A small contrastive audio-text model, trained from scratch.
Model: encoder arch transformer, encoder activation gelu.
Training: soap at rate 0.003, 7900 steps, batches of 256.
Data: trained on phrases spoken by 400 fixed synthetic voices, 39062 training examples, 51.8 epochs.
Rows from block 3 of the audio encoder of a small contrastive audio-text model, named by matrix and row number. Rows with one number within an expert belong to one neuron, the router's apart. Each number is 128 + 24 x the weight over its row's rms, rounded and kept within 0 to 255. All counts start at 0.
After each expert's rows are labels from the 100 clips, of 14848, where the router gives the expert most weight on average: "strongest on" is what is common among them. Only what is clearly more common there than usual is listed. The data: phrases spoken by 400 fixed synthetic voices.
# router: router (encoder.blocks.3.mlp.router.weight, 32x192, trained with AdamW), inputs 96-191
# up: expert up (encoder.blocks.3.mlp.up, 32x384x192), inputs 96-191
# down: expert down (encoder.blocks.3.mlp.down, 32x192x384, transposed), outputs 96-191

# expert 19
router.19 [127 169 116 118 145 136 101 129 114 127  79 153 117 135 120 106 153 112 151 127 148 129  84  85  98 138 129 115 139 133 108 106 133 104 140 121 107 164 132 132 116 102 115 127 174 112 162 124 101 164 150 104 150 140 142 117 112 106 122 147 133 104 122 101 120 136 145 193 124 139 124 142 122 193 131 117 118 110 167  73  90 108  96 155 104 148 121 141 145 120 133 123 140 138 123 127]
up.0 [140  87 128 101 128 102 108 131 126 136 113 122 157 125 129 130 113 128 148 165 152 146 137 104 114 151 125 131 112 171 119 166 184 117 108 118 182 146 124 159  93 136 115 127  73 105 129 159 125 136 147 144 150 102 143 112 135 153 131 102 147 147 118 115 120 136 164 154 149 105 132 165 117 121  87 160 128  99 142 141 108 168  96 111 121 115 111 135 142 144 163 107 125  77 133 123]
down.0 [130 176 122 148 108  68 136 157 135  88 120 160 100  78  97 165 158 107  99 109 120 137 116 150 149 117 107 107 149 120 145 125 136 158 128 113 136 124 150 123 120 152 107 127 118 187 106 116 122 100  81 127 116 108 122 112 109  87 171  95 110 152 116 103 154 135 102 130 133 129 152 106 115 160  88 129 146 151 121 105 152 116  93 124 166 170 113 127 122 121 118 193 144 122 108 117]
strongest on: /u/; /j/; /θ/; text has "threw"

# expert 21
router.21 [114 140 127 155 165 142  92 118 164 136 122 157 105 118 116 115 126 121 133 147 130 112  95  87 176 129  89 124 124 104 127 121 142 142  87 125 136  90 120 104 119 112 119 112 131 161 164 125 114 109 146 120 101  72 120 106 109  95 144 114 146 133 162 106  99  98 194  93 116 137 173 106  81 138 145 106 109 120 120 109 131 114 108 164 166 122 142 145 121 128 136 128 157 107 139  81]
up.0 [130 121 140 135 180 155 117 134  87  91 158 119 128 156 133 124 117  88 101 114 143 128 136  94 124 113 114 110 126 112 110  96  98 130 111 131 127 133 149 143 111 116 103 145  95 142 159 139 148 139 152 158 172  84 130 160 115 120 132 138 105  90 121 109  89 113 124  72 133 177 121 112 125 112 101  98 107 111 143 110 128 150 114  71 166 141 138 121 144 113 132 116 135 143 132 137]
down.0 [167 126 123 130 113 100 138  98 175 135 138 166 102 133 130 175 116 158  91 131 157 130 159 168 100  96 138 124 143 112 102 168 121 147 112 134 155  79 148 129 125 131 133 149 153  91 141  92 121  63  89 111 111 153 116  77 121 109 114 101 157 117  98 123 140 153 107 103 108  77 116 140 162 128 131 168 152 114 121 155  95 160 163 140 139 137 130 127 127 112 142 111 145 111 110 112]
strongest on: rumble

# expert 28
router.28 [159 112 151 135 137 128 131 158 101 112 136 128 125 140 130 112 103 130 122 102 121 140 122  97 112 170 114 107  86  98 125 112  74 134 148 103  99 126 105 105 110  86 143 130 110 128 137 120  81 154 111  93 179 102 112 111 102 133 125 108 148 108 154 110  91 131 160 110 119 101 179  94  75 130 133 100  95 108 152 124 107 128  95 129  96 143 166 156 130 148 150 100 107  77 134  97]
up.0 [111 138  85 101 101 112 131 118 108 159  88  95 148 146 121 139 124 116  98  84 141 132  99 150 122 124 103 112 132 152  96 117  79 116  60 138 108 130 157 130  89 123 135 107 117 126 113 132 107 134 144 118  86  97  87 180  82 133 148 178 150 117 161  99 100 135 127 135 127  97 145 105 121 110  92 111 110 132  99 183 136 100 126 113 129 121 113 155 135 114 112 115 121 156 156  97]
down.0 [135 105 102 134 127  96 134 133 104 137 136 133 177 112 118 128  84 129 140 146 116 123 169 178 141 129  96 120 160 125 112 130 126 134 127 102  95  80 118 120 124 124 106 171  97 145 174 130 164 105 106 131 121 100 104 119 159 195  80 115 143 142  75 160 135  93 141 112  63 132 161 111  91 106 157 139 136 113  98 118 151 125 105  95 116  89 116 127  83 100 132 114 128  97 128 192]
strongest on: /ŋ/

# expert 24
router.24 [147 100 126 153 114 136  86  88 122 107 130 128 113  84  93 118 135 152 123 147 127 124 118 108  91 150 137 103  96 105 102 143 119 111 158 100 147  97 132 121  89 154 119 168 158 110 137 105 164 152 169 129 133 145 148 177 167 146  60 129 133 151 111 138 136 140  91 135 186 138 169 126 137 114 121  98 101 134 130 126  84 119 130 135 123 117 137 138 123 142 116 127 107 182 135 111]
up.0 [ 84 111 155 104 128 171 173 141 112 171 138 111 102 138 125 124 126 119 124 136 103 163 138  87 115 140 141 121 131 127 161 122  84 181 121 150 122 150 154 105 103 110 122 107 136 140 139 111 124 134 126  99 124 139 145 122 111 168 151 104 119 142 166 117 139 128 114 128 126 115  99  90 143 125 102 144 104 111 117 103 118  94 158 128 112 111 117 156 130  89 114 177 108 159 127 105]
down.0 [116 127  98 122 131 126  81 110  97 107 103 128 127 128 150 142 111 183 106 148 138 142 140 169 121  94  96 110 106 135  92 139 162 108 173  78  91 111  88 115 108  96 134 126  83 130 137 107 103 106 125 106 154 118 146  95  69 147 128 144 126 110 119 140 114 114 121 142 125  96 178  99 101 146  86  97 177 143  88 118 155  72 135  94 182 125 154 130 127 143 155 128 112 125 142 154]
strongest on: /k/; reverberation; /æ/; /g/

# expert 9
router.9 [149 123 115 165  54 138 153 160 145 104 154 129 156 120 128 178 155 124 117  85 124 125 179 152 121 159 105 141 152 112 102 130  71 164 113 133 135 139 165 139 123 135 100 157  98 123 125 123 170 132 159 164  96 127 174 125 145 160 137  88 150 144 113 139 107 133 132 154  73 148 182 142 134 103 125 110 116 104 139 135 140 114 125 134 170 126  96 140 140 113 100 156 142 103 146 150]
up.0 [136 103 131 165 132  66 102 143 112  92 122 112 123 108 115 152 129  77 108 142 124 145  93 131 127 117 116 109 138 147 163 136 125 112 129 112  85  87 140  91 120 119 122 101 130 133 146  99 104 132 127 155 149 151 101 122 101 112 124 120 147 152 120 116  92 100 130 141 123 123 101 130  84 139 124 103 109  93 137 142 126 146 132 115 147 156 155  93  97 116 125 132 114 129  70  74]
down.0 [139 131 110  75 132 101 124 125 107 101  91  80  82 105 121 115  72  92 113 156 148 116 116 158 125 152 139 142  98 145  91 132  99 112 130 126 141 112 124 148 128 171 125 110 100  95 159 137 101 153 116 101 106 133 152 164 121 172 109  98 117 131 106 134 142 112 146 151 112 134  86 135 136 108 132  93 134 127 109 126 167 153 123 126 178 121 124 107 122 118  72 106 161  83 105 109]
strongest on: clipping; muffled (low-pass)

# expert 16
router.16 [149 158 132  86 145 118 115 171  99 138 135 121  90 115 121 143 114 110 113 116 118 125 121 107 111 111 124 124 115 105 139 182 110 154 136 126 126 118 136 108  97  95 147 126 107  83 143 102 142 137 115 114 142  91 167  78 123  85 113 137 121 124 104 125  90  87 132 134 164 126 114 127 126 144 129 126 127  93 146  89 110 130 109 121 126 118 194 110 127 158 159 124 134 108 153 102]
up.0 [123 123 149 111 117 152 122 130 104 127 115 151 124 110 139 121  99  99 185 134 152 200 113 148 125 110 140 103  95 117 112 150 131 165 149 132 206 128 127 180 137 126  99 105 104 138  74  96 110 135 124 117  97 166 155 126 114 140  95 152 127 108 117 150 116 125 117 132 138 115 191 145 120 103 149 184 123 120 122 132 125 150 102 143 134 139 111 140 126 147 123 120 119 136 119 110]
down.0 [120 141 123 126 157 117 103 100 112 145 165 136 116 117 116 179 142  92 136 124 151 164 200 133 112 130 118 120 191 130 156 127 143 127 112 125 150 166 120 155  94 125 119 128 172 103 162 197 116 113 164 124 127 163  94 153 144 113 163 182 122 129 128 126 161 110 119 169 121 113 106 112 116 124 113 126 126 125 102  92 123 116 144 107 102  97 128 136 111 123 158 133 122 115 139 157]
strongest on: fast speaker; thin (high-pass)

# expert 17
router.17 [118 120 108 137 165 146 141  99 124 116 102 130 141 132 112  86 120 135 145 115 138 158  83  96 146 129 112 119 131  60 133 157  85 129  99 108 136 106 111 139 132  93 119 189 114  93 138  96 112 159 150 119 159 167 113 118  96 149 102 127 166 109 108 134 126 115 131 148 125  81 159 125 126 153 125 130  91  94 100  75 110 101 113 124 150 164 149 104 138 143 159 115 118 129 130 146]
up.0 [143 146 154 148 159 114 113  90  79 106 146 142 136 127 131 105 114 127 168  90  91 162 124  95 125 161 119 123 134  78 169 142 155 105 124 127 141 143 116  96 126 115 134 125 133 142 143  95 109 111 108 147 109 106 131 121 110  80 136 120 128  93 116 112 117 143 179 105 107 121 141  96 123 135 111 128 128 147 116 108 137 125 129 176 155 125 171 154 155  73 106 107 147 125 153 112]
down.0 [116 144 109 139 140 128 124 146 118  69 121 158  97 126 153 144 125 180 115 130 149 121 105 130 104 110 114 164 135 146 113 192 103 138 125 113 126 138 132 127 102 104 116 108 128 141 113 131 126 161 143 163 150  92 159 130 123 145 139 154 127 119 103  95 131 149 105  92 112 118 130 112 158 125  93  88  81  98 151 129  85  75 149 120 136 129 117  98 162 144 124 110 132 180 126 157]
strongest on: reverberation; fast speaker

# expert 14
router.14 [107 140 120 148 203 101 125 140 104 115 118 109 117 129 151 110 108 158 113 135 124 126 128 155  99 136  85 116 150 151 124 159 156 135 103 112 127 116 147  90  96 114 123 138  83 150 105 118 144 127 161 127 114 138 108  94 121 129 124 142 138 126 146 160 122 107 120 127 153 106 195 133  99 130 107 153 136 135  92  90  93  87 119 133 107 141 149 160 131 137 156 129 126 179 100 128]
up.0 [151 113 149 144 152 133  93 113 136 101 122 108 139 104 114 155 141 121 143  73 116 146 108  98 196 149 116 120  96 118 113 153 133 140 123 108 138 139  91 153 114 118 128 102  95 137 132 107 127 174 123 140 169  70 145 152 137 119 153 146  97 115 147 140 115 134  88 151 101 130 139 145 158 121 157 114 137 161  84 110 132 103 107 152 151 110  81  70 126 116 159 116 131  95 159 101]
down.0 [120  91 112 151 146 127 144 158 137 100 135 123 123  55 134 161 113  82 131 150  69 148 118 139 115 116  96 123 142 110 136 105 140 131 123 123 116 131 149 166 120 130 165 112 129 106 131 144 138 150 136 127 106 105 119 145 120 147 100 166 113 129 115 124 145 149 131 122 156  89  97 105 128  74  66 169 143 122 106  77 175  99 124 121 165 111 157 106 105 114 108 127 158 143 136 130]
strongest on: quiet level; fast speaker; muffled (low-pass)

# expert 27
router.27 [139 146 102 165 127 107  88 136 200 143 141 121 118 118 139 145  94 140 129 190 125 136 120 139 159 149 114 153  97 112  95 184 120 164 131 138 144 117 117 139  74 115  85  82 161 134 125 129 127 143 155 129 105 126 153 146 101 150 128 108 155  97 154 131 146 128 112 130 118 189 163  98 152 122 118 112 131 126 114 134 116 136 111 106 128 118 151 137 126 127 142 144 109 105 130 114]
up.0 [132  91 131 120  93 129 139 138  91 121 139 139 172 154 121 130 109 111 105 119 155 109 164 129 140 170 106 120 118 124 147 159 132 115 147 146 106 146 114 120 154 158  94 181 112  62 107 142 148 127 143 147 128 117 163 134 125 153 126 100 132 146 121 113 103 118 148 123 131 110 129 160  94 128 120 119 123 125 153 163  96  77 154 132 109 146 149 146 141 136 116 100 140 182 191 106]
down.0 [163 163 140  97 139  95 122 117 140 128 130 114 117 153 119 119 106 120 100 151 184 107 104 169 110 133 147 165 119 137 153 124 124 122 148 148 147 105 150 124  84  83 187 172 158 110 118 131 129 131 154 130 141 119  79 113 111 158 141 147 146 127 149 105 153 127 153 128 107 152 111  95 117  98 138 136 106 158 146 127 149 165 116 136 130 140  52  84 141  98 106 159 125 127 102 139]
strongest on: /ɑ/; reverberation; /aɪ/; slow speaker

# expert 20
router.20 [109 152 116 113 158 104 126 146 101  96  83 163 122 124  92 101 125 133 107 168 116 135 121 135 113 168 151  98 121 121 118 155  98 135 133 104 130 118 112 151 109  80 130 109  79  86 115 116 104 130 123 109 135 137 122 113 129  79 161  96 129 115 165 140 138 140 115 139 116 104 144 133 146 122 110  70 106 100 120 106 150 155 127 143 178 113 126  79  89 110 157 164 123 135 125  49]
up.0 [103 128 169 117  95 121 108 128 101 127 130 129 134  81 124 128 132 133  91 162 156 195 190 157 116 134 145  97 136 121 135 129 156 162 168  89 112 123 137 135 151 141 116 103 166  95 132 127 140 143 122 128 125 125 118 126 108 107 141 144  86 110 154 117  77 109 101 138 144 158 147 127 106 153 189 163 185 183 126  92 169 153 146  94 128 118  87 153 111 148 153 111 150  91 117 138]
down.0 [112 141  92 133 140 126 109 123 119 172  99 149 139 126  89 144 148 152 109 108 154  98 150  99 105 114 112 144 146 139 153 105  95 174 132 104 146 118 123 106 164 130 163 127 140 140 124 137 131  90  99 106 120 154 183 108 120 158 124 128 128 122 121 149 140 137 153 117 129 147 162 127 100 166 120 118 123  83 179  94 140 131 131 117 113 145 139 107 125 137  91 175 124 137 126 143]
strongest on: mains hum; fast speaker

# expert 30
router.30 [110  87 117 111 131 128 160 176 137  97 136  89 123 126 107 113 132 158 125 124  78 170  72 147 103 113 153 140 145 130 141 140 113 149 107 157 137 146 147 162 126  89 100 136 180 152 105 112 160 131 135 133  92 119 154 137 131 161  99 156 124 149 143 106 121 141 155 128 117 115 146 128 135 136 158 107 108 146 116 128 123  86 121 154 120 130 127 143 157 135  98 175 127 125 157 110]
up.0 [127 124 128 152 120 123 170 155  82 112 135 133 158 127 128 127 165 120 136 168 128 120  80 126 106  83 184 156 115 130 118 115 134  89 129 149 121 111 130 133 109 166 103 171  96 171 141 104 114 126 125 110 118 122 101 126 146 101 123 136 178  96 112 122 151 117 121 130  75 150 164 143 115 130 132 106 188 117  93 125 157  97 113 144 165 133  97 150 113 134 118 127 140 143 141 117]
down.0 [128 143 134 105 126 119 110 138 171 125 117 112  95 118 152 106 137 105 157 119  99 135 151 122 146 147 201 110  99  90  99 154 113 110 145 165 164 150 149 135 112  86  93 103 154 104 140 149 135 162  92 133 130 136 143  79 145 101 122 136  80  80 162 104 103 134 135 138 116 140 120  94 171 143 154 120  98 116 131 131  97 113 117 166 102 115 140  76 119 134 143 126 166 119 133 102]
strongest on: reverberation; /k/; /p/; /ʌ/

# expert 0
router.0 [127 166 131 126 133 146 110 150 115  72 104 187 100 142 184 127 126 128 140 117 120 107 140  82 113 138 119 115 144 102 112 146 117  85 133 106  89 119 128 136 138 117 148 141  98 101 101 110 158 146 153 114 147 104 125 140 105  89 182 176 148  94 143 121 103 144 163 157 130  93 129 119 115 139 122 123  98 143 110  86 146 128 132 134 111 149 189 127 144 135 137 135 134 143 101  84]
up.0 [114 147  97 131 127 123 124  91 144 161 104 113 147 146  98  83 129 140 118 121  86 139 155 138  73  97 115 119 157 126 122 140 145 117  95 123 147 136 107 112 123 111 108 106  98 122 154  96 101 127 123 183 141 118 130 138 120 104 150 179 135 141 109 117 104 150 154  88 112  83 161  94 142 135 152 104 126  82 114 136 135 157 155 143 102 148 149 139  88 174 153 159 109 126 133 117]
down.0 [139 152 131 162 111 152 130 133  91  90 124 136 127 104 131 147 150 156 120 119 147  55 106 105 111 104 117 149 139 116 177 158 147 155 119  90 115 149 158 130 102 139 151 163 199 131 107 155  90 121 135 117 122 176 114  78 131 119 115 160 129 122 116 112 139 137 119 114 102 157  76 134 117 109 160 134 132 117 167 153 142 108 131 123 146 155 139 104 115  78 144 108 147 141 156 117]
strongest on: reverberation; child-like voice; clipping

# expert 8
router.8 [161 123 105 105 133  95  86 152 157 172 110  92 142 114 112 200 135 111 127 110 159 126 132  95  80 183 102 108 120 142  66 141 127 137 124 157 121 164 144 157 101  94 100 111 151 124 115 118 138 126 131 160 116 115 136 132 105 125 174 134 100 121 119 135 131 135 131 188  77 114 138  97 120 130 122 121 123 110 131  84 124 106 113 152 129 103 145 124 111 107 132 126 120 103 122 121]
up.0 [171 161 153 111 121 118 151  78 141 138 149 134 113 116  96  53 120 117 126 183 109 191 138 128 127 126 132 159 153 116 147 141 143 184 139 145 174 104 118 108 154 116 151 173 132 134  78 121 136 139 130 124  97  94 128 120 104 139 117 110 112 143 102 105 139 115 134 165 146 105 104 119 156 115 136 126 113 112 145 156 107  94 121 136  91 114 147 131 150 130  83 115 100 133 141 115]
down.0 [100 118 118 122  80  89 117 121  91 135 142 139 122 128  97 129  85 125  90  79 146  97 108  81 107 145 132 132 133 131 107 144 183 102  95 107 142 106 113 155  71 163 146 124 144 130 108 104 141 147 120  89  81 122 185 119 116 115 122 124 146 133 144 130 142 132  91 118 119 199 136 157 133 113 145 135 149 169 142 139 114 103 123 114  93 118 147  99 117  91 125  86  88 159 123 139]
strongest on: /oʊ/; /ɔ/; slow speaker

# expert 10
router.10 [139 111 110  83 140 106 139 168 139 145 132 116 128 153 127 146 104 145 152 105 148 155  83 113 144 152  75 132 118 121  59 173  83 146 128 138 103 150 135 161 130  91 106 100  97 143 163 111 126 155 136 113 138 106 124 154  99  74 156 140  99 114 163 100 126 137 147 182 138 165 102 116 120 157 160 138 102 117 111 111 130 143  89 149 111 166 127 137 105 157 138 134 129 127 115 118]
up.0 [135 127 138 111 114 140 102 128 114 145 109 133 120  85 111 131 164 126 124 152 144 133 119 146 101 118  98 135 153 155 186  98 118 102 109 143  99  81 118 176 164 108 157  82 158 141 111 154 159 184 150 163 159 129 171 159 138 132 143 166 114 137 120 158 159 119 132 156  69 152 116 163 127 149 138 100 139 111 113 124 134 128 153 136 114 137 110 114 135 115 179 151 191 119  92  88]
down.0 [107 142 120 124 124 113 141 113 159 120 109  88 109 123 113 165 112 137 117 125 158  90 147 115 150 125  82 151 137 110 124 119  92 118 100 141 136 168 116  78  92 115 165 112 150  99 100 183 106 129 138 124 106 116  85 148 121 180 138 128 125 109 146 134 115 121 122 170 127 122 128 137 131  80  98 125 135 133 127 102 137 122 155 103 130 119 152 128  96 109 108 115 131  78 125 117]
strongest on: reverberation; /ɑ/; /aʊ/; /ʌ/

# expert 13
router.13 [141 126 169 158 164  90  86  92 133 136 112 133 145 152 144 122 154 119 111 104 125 122 162 112  91 148 124 132 107 144 108 120 135 127 125 120 171 132 117 141 122 117 149 140 151 108 129 104 128 131 160 120 141  98 143 128 149 124 118 128  87 151 171 173 139 138 142 153 131  97 154 132 176 136 104 134 148 158 109 106 106 159 129 136 127  96 136  99 122 118 113  90  82 120 132  84]
up.0 [111 132 124 126 129 120 145 162  99 106 127 138 139 115 115 168 125  84 137 123 119 167 123 107 127 131 122 140 162 125 159 117 127 154 104 197 106 118 127 134 113 132 118 115 138 160 130 101 111 136 139 128 144 144 157 160 109 132  86 140 113 148  99 147 109 124 125 151  94 139 121 145 127 116 134  77 163 128 117  92 122 104 126 128 168 113 114 132 137 132 112 111 131 161 120  76]
down.0 [142 168 123 134 117  98 125 134 117 158 151 126 125 186 141 156 132 167 133 123 132 134 122 124 142 125 141 135 127 144 141 132 171  87 142  60 139 133 136 123 170 107 126 109 108 133 118 138 115  90 118  70 108 121 151 129 125 139 133 135 122 152 194 117 179 137  98 118 111  99 140 134  98 125 159 143 139 114 128 175 147 135 132 169 165 120 128 132 130 117 138 122 105 139 105 141]
strongest on: /ɝ/; /w/; /m/; /aʊ/

# expert 1
router.1 [133 149 156 125  84 146 118  96  99  96 141 157 152 112 120 146 117 119 136 122 128 100 126 135 146  95 109 141  91 121 135 119 133 144 133 117 121 118 209 117 149 129 157 135 107 169 145 146 125 130 119 107 129 111 135 133 143 111 113 110 102  82 107 131 145 108 104  98 102 156 121 123 114 150 111 117 128 117 147 180 143 164 164 121 143  84 117 140 106 134 175 137 181 136  78 158]
up.0 [ 90 128 117 117  83  68 165 149 138 136 139 113  81 151 150 133 149 121 158 122 115 112 115 155 132 115 157 152 100 122 127 135 114 145 116 158 101  88 158 129 114  94 123 139 136  77 135 133 144 132 146 156 142 106 108 161 136 130 130 101 102 104 121 103 112 144 133 128  85 111 112 108  92 125 175  98 115 158 126 101 103 119 100 146 119  88 111 129 175 110  97 146 109  90  71 140]
down.0 [143 171 101 122 173 140 111  86 124 148 146 113 122  72 127 145 145 141 116  71 123 119 162 105 120 109  78 136 156 109 131 117 171 161 142 116 160 144  94 124 175  86 112 114 130 183 137 128  68 138  85 129 109 129 128 125 104 133 103 133 143 155  92 144 132 125 102 111 161 113 152 146 130 118 105 109 141 145 108 185  99 115 111 112 169 122 109 117 115 170 147 141 129 156 160 158]
strongest on: /ʃ/; /dʒ/; /tʃ/; /ʊ/